From a checkpoint of a small contrastive audio-text model.
Model: 7.09M parameters, mfcc input, encoder arch ecapa_tdnn, text encoder width 256, text encoder activation relu.
Training: soap at rate 0.0024, 7400 steps.
Data: trained on simulated sounds of rotating machines with and without faults, 39062 training examples, 48.5 epochs.
Rows from block 5 of the audio encoder, named by matrix and row number. Each number is 128 + 32 x the weight over its row's rms, rounded and kept within 0 to 255. All counts start at 0. After the name is the row's rms in percent of the matrix's.
# mid20: scale 3 width-5 conv, dilation 4 (encoder.blocks.5.mid.2.0.weight, 32x32x5), inputs 0-15, a 5 kernel for each
mid20.0 103 [100 143 120 178 149 114 125 147  61 155 147  96 112 113 114  71 131 130 139  98 151 102  99 166  78 136  83 192 141 199 109  74  88 140 118  96 156 105  94 127 120 183  82 101 100  96  53 142 155 175 135 178 131 125 125 144  95  98 113 180 100 151 138 187  98 160 126  96 170 184 111 170 149 116 136 150 149 130  92 117]
mid20.1 098 [ 61  60 123 103  96  66 109 143 157 154  59 175 120 138 136 104 107 185 171 122  72 109 134 152 171 147 137 110 142  88 164 156 108 143 156 123 182 137  89 140  95 133 124 118 151 154 164 160  89 132  99 172 148 153 131 130 151 119 103 125 142 111 106 207 166 115 146  98  92  98 119 138 132 135 193  90 145 156 126  83]
mid20.2 098 [ 62 104 125 143  77 101 102 120 142  79 143 136 103 114 106 104 113 101 101  83 173 122 149 133  86 158 147 122 122 148 106  69 120 201 145  86  79 134 119 136 195  83 108  96 125 125 160  94 104  98  98 172 127 173 101 118 174 126  75  75 101 195 141 139 154 131 191 125  89  98 103 118 136 114 114 108 127 118 111 186]
mid20.3 086 [ 73 119 106 166 137 132 136 130  73 139 110 105 135 100 154 176 109 129 173  99 130  71 115  95 105 117 178 112  47  86 170 135  71 109 132 126 148 178  87  86 107 129 107  94 136 185 156 119  77 158 115 173 163 163 120  97 143  91 107  94  97 116 120 133 125 124 168 141 137 115 154 157 144  98 125 153 131 153 110 155]
mid20.4 102 [ 87 160  87 185 143  71 115 149 161 142 122 143 142 104 108 157  82 116 105 137 152  73 134 154 146 196 183  72 172 146  63  96 115 139 134 151 133 109  60 138 150 101 105 152 163 127  69 181 108 128 140 151 138 101  77 161 113 142 152 153 200 124 153 168 141 166  96  52 141  51 106  83 124 131 156 175 112 118 169  93]
mid20.5 106 [189  95 131 132 163 126 132 103  99  99 183 158  69 138 158 143 114 134  88 191 140 118  80  95 152 204 122 135 130 170 151 120 100 101 206 109  91 163 117 155 200 183  91 118 138 160  94  86 152 154  97 142 177 100 140 167 116 125 150 110 132 183 108 132  83 102  99 159 136 139 131 131 114 168  92 125 131 197  96 218]
mid20.6 099 [ 97 123 118 126 144 146 101 133 125  96 140 155 160 112 133 134 129 103 171 137 145 158 167  80 120 101 172 104 149 131 123 175 118  81 158  43 132 138 167  98  71 131 119 178 185 107 146 141  87 150 138 110 202 145 103 113 102 145 135 143 117  96  95 123 159 183 180 128 143 181 103 155 115 152 164 118 121 141  94 136]
mid20.7 107 [134 212  69 131 139 155  71 167 117  64 110 135 115 210  97 119 137 137 141 143  66 169 108  71 160 177  94 188 116 165 119 137 136 156  93 155  86 166 147 118  95  80 139 157 147  85 108 122 137 136 123 117  95 233 109 125 140  94 180  91 121  74 140 135 111 138  97 172 102 117  86 131 154  97 119 184 103 160 123 157]
mid20.8 097 [151 152 116 146 121 140 142  66 168 127  86 157 136 116 204 182 126 119  94 122 124 125 126 106 143 122 100  82 134 144  74  86 125 128  70 145  74 154 131 160 140  97 122  96 126 168 118 129 158 161 102 191 113 119 232 118 128 125 144 109 120  82 125 153 105 156 182 156 176 146 142 108 113 169 126 142 130 154 197 129]
mid20.9 080 [164 151  94 100 149 185 148  97 165  99 132 151 141 138 127 192 177 121 141  86 141 110 147 137 129 152 154 126 179 110 122  95 164 102 152 129 143 132 179 145 115 130 176 130 161  92 142  71 182 125 125 105  84 143 128 100 106 109  66 148 114 125 123 115 126 185 124 100  90 157 138 111 112  97 149 135 121 123 146 167]
mid20.10 087 [105 142 143 135  69  84 128 120  88  77 160 187  65 142 133 141 101  97 159 127 153  57 116 104 121 160 107 122  81 137 103 116 134 120 141 161 111 118 108 225  83  86  96 145 119  72 132  91  83 147 163 121  69  54 190 110 141 141 152 132 163  67  92 100 117 209 115 111 117 115 146 107  71 141 159  80 125 135 123 149]
mid20.11 097 [167  95 165 152 155 100 150 121 154  98 130 155 117  55 102  87 173 143 142 138 165 112 154  88 103 119 164 137  92 138  57 198 128 197  93 134  98 181 142 137 167 107 163 158 131 156 120 156 102  78 118 135 114 105  99 111 177 181  68 176 132  87 111 116 132 123 145 146  95 133 133 105 210 112 136 133 139  78 101 145]
mid20.12 108 [ 77 125 141  95 125 140 150 116 110  94 144 143 104 104 135 151 135 123 109  71 138 132  94  63 248 132 109 109 136 118 168 124 107 141 155 148  88 153 171 105 142 185  73  96 129 128 142 137 159  79 127 148 125  96 147 126 118 106 165 112  70 170 116  93 143 129 146 127 133 114  69  99 159  94 128 163 134 165  39 130]
mid20.13 107 [193 144 139 166 137 106  92 124  91 163 100  76 143 108 178 136 124 157  96 112 190 116 104  86 211  94 129  95 152 107 146 110 138  60 229 118 127 118 116 126  52 118 115 152 132 166 133 133  73 109 114 161 118 151  70 152 143 129 150 161 137 129 126 160 102  96 120 130 131 137  81 111 105 175 118 142 117 143 144  67]
mid20.14 104 [147 117 100 157 186 115 154 116 117 173 171 155  99  99 113 106 172 141 114 117  99 116 153 104 132  95 152  89 161 117 118 130 141 144 127  91 180 112  85 119 191 142 165  54 147 152  87 145 143 133 132 118 138 133  66 113 179 131  65 157 102  62 137 115 115 137 158 126 171  93 213 137 123 173  99 136  95  92 114 163]
mid20.15 102 [190  55 133 134 155 136 190 112 181 122 125 147 122 178  86 148 118 134  81 121  98 128  94 193 166 123 142 147 136 151 192  99 130  70 132  96  84 159 160 145 132  99 147 109 134 129  89  94 134 137  38 184 125 138 209 158 138  92 134  89 177 114 167  96 149 116  80 111 155 139 191 162 121 111 163 169 146 116 137  83]
mid20.16 098 [162 167  90 123 168 106 155 108 116 128 139  34 184 128 100 122 135 119 103 135 141 149 102 104 190 119 137 168 115 100  78 144 145 113 156 106 134 147 131 109  82 128  75 153 140 148 137 125  99  89 138 157 137 164 106  92 175  93 185 137 108 146  99 105 119 103 167 119 112 146 103  91  97 187 105 134 111 114  93 133]
mid20.17 110 [137 107 144  96  85 138 107  83 149 193 134 108 105 169 142 144 117 139 139 135 108 107 143 116 104 186 124 117  84 118 121 114 130 108 148  61 150  96 138 155  86 180 152 126 159 183  96 146  88 102 149 155 129 129  86  90 101 168 118 131 145  60 149 132  91 146  95 104 167 149  72 155 132 145 129 112 154 130 143 112]
mid20.18 104 [138 137  90 160  87  78 170 129 144  56 117 159 113 147  74 210  94 119 140  76  85 160 133  53 186 144 156  86 139  76 146 126 103  89 119 121 137 133 120 118  87  89  99 167 154 157  76  97 100 197 124  82 149  95 132 124 136 105 136  82 126 125 136 114 122 145 132 152 129 194 164 146  90 158 134 156  98 130 161 116]
mid20.19 101 [166 111 161 163 143 150 140 177 145  72 164  96 130 162 106  85 130 155 127 155  96 146 142 151 211  84 131 184 103 133 170 134 194 143 156 142 127 107 148 100 140 153 130 171 141 105 113 134 112 158  86 103 124 129 137 162 157 138  96  88  90  99  81 145 154 158 115 112 117 121 136 168 121 142 163 114 140 105  79 167]
mid20.20 101 [106  87 187 159 103 108  97 136 107 115 132 103 152 114 111  92 125 103 158 106 158 122 127  93 106 132 139 173 158  83  96  95 128 118 141  75  82 115 201 140 139 205 137  93 118  94  92 156 141  92 169 157 139  90 118 143 146  81  91 107 144 179 109 131  49 133 165 165 200 144 159 115  87  86 147  70 125 126 132 150]
mid20.21 086 [137 127 164 115 125  90 116 145 105 136 106 147 107 126 149  91 156 136 117 181 122 101  75 154 124 136 107 128 127 127 178 164  93 154 174  77 131 100  86  83 150 104 113 144 145 141 128 149 115 128  78 134 124 121 100 224 135 121 140 157 102 127 128 107 150 144  44 135 155 127  68  53  91 131 109 125  98 180 122  74]
mid20.22 113 [159 169 109 111  91 126  99 145 132 142 102 136 141 100 135  82 115 122 141 198  94 136 148 102 140 138 128 159 135  98 130 103 110 157 155 112 136 116 184 132 168 125 161 105 106 117 139 153 156 114 140 142  95 114 141  91 114 169 107 102 117 114 124 122 101 226 183 118 112 108 164 136 208 134  92 151 119 112 167 100]
mid20.23 103 [157 127 132  97 121 121 153 153 121 136  98 137 120 134 139 108 131 149 172 120 137 186 149 197  61  89 122 151  94 113  96 129  89 108  98 176 143 112 136 102 142 170 122 189 132  88 136 164 119  75 197  92 150  80 174 107 126  52 108 154  79 171  83 206  74 134 107 114 121 150 115 134 166 106 145 125 120 114  93 182]
mid20.24 106 [ 88 136 160  87 126 138 103 105 145 150 185  85 140  82 110 150  96  83 146 112 138 184 142 134 110 140 134 124 133 176 116 131  91  85 110  76 139 218 127  84 145 132 145  92  50 130 135 115  88 172 146 121 134 141 137  84 120  85 171 180  46 115 145 206 107 160 127 109  59  99 118 112 137 139 140 131  84 128  93 125]
mid20.25 113 [122  93 165 134 130 180 175 124  99 133 144 137 239  88 124 118  84  84 144 125 176 143 107 136 121 159 102 105 133  95  89 164 156 166 136 109 174  89  92 169 138 133 117 107 137  81  98 120 175 172  99 161 107 158 123 102 107 150 122 170  87  96 209 127 100  71 161 139 134  91  90 114 126 145 183 143 123 117 131 114]
mid20.26 110 [163  99 128 116  96 108 116 151 125  98 117  92 112 141 146 130 107 167  79 164 158 133 125 149  10 107 130 153 139 102 111 170 107 116 138 143 121 113 121  91 127 107 109  89 133  73 145 159  78 204 147 157 145  99 129 128  92 109 123 147 115 138 131  96 165 143 139 146 101 145 128 104 150 111 178 143 154 156 111 114]
mid20.27 081 [153 228 121 153  88  93 103  78 137 144 172 125 179  83 101 100 157 127 118 105 196  54 115 121 164 136 144 134 136 109 121 148 120 134 113 118 117  88 105 152 191 191 163 162  64  96 102 138 107  74 127 148 181 122  86 101  86 155 103 130  53 131 120 130 100  85 151  81  74  70 126 197 153 164 131 118 156 118 159 112]
mid20.28 098 [194 158 150 100 121 114 105 114  73 135  82 141 137 109 106 108  68  89 103  98  96 104 190 191 142 175 103 145 117 199 112 114 156 135 135 172 163 114 105  98  69 128 147 179  91 139 124 117 151 106 135 113 116 146 115 118 157 123 143 113 138 164 122 165  84  47  79 110 133 159 144 112 116  72 122 157 168 146 117 135]
mid20.29 073 [105 132 144 120 132 139 140  99 149 141  78 127 146 149 171 106 142 131 100 136 125 138 126 169 217 180 110 150 136 115 152 118 127  90 119 180 171 115 130 137 135 133 157 154 108  81  99 138 101  87  81 115 136 157 151  84  80 177 138 105 211 120 140 118  72 114 122 182 100 144  78 141 144  56  92 199 112 115 169 187]
mid20.30 094 [ 85 118 116 129  63 129 167 135 139 195 167 111 107 126 171  74 133 122  99 206 163  68  82 164 125 106 104 142 135 115 157 108 148 150 100 101 125 109 101 124 178 144 142 156  82 168 156 125 102 130  79 176 133 156 112 124 106 150  89  95  92 163 149 143 128 160 180 122 219 136 174 146  83 168 205 156 183  89 181 161]
mid20.31 112 [ 87 144 226 172 102 179 163  89 126 110 108 150  94  98 123 132 131 173  82 138 146 148 139 131  15 121 146 158 154 188 117 111 139 134 111 204 133 142  80 140 207  92 131 155  79 102 122 178  98 121 135 105 159 114 119  98  62 132 116 205 138 134 143  95 156  76 138  92 134 168 167 112  88 126 143  93 163 104 140 136]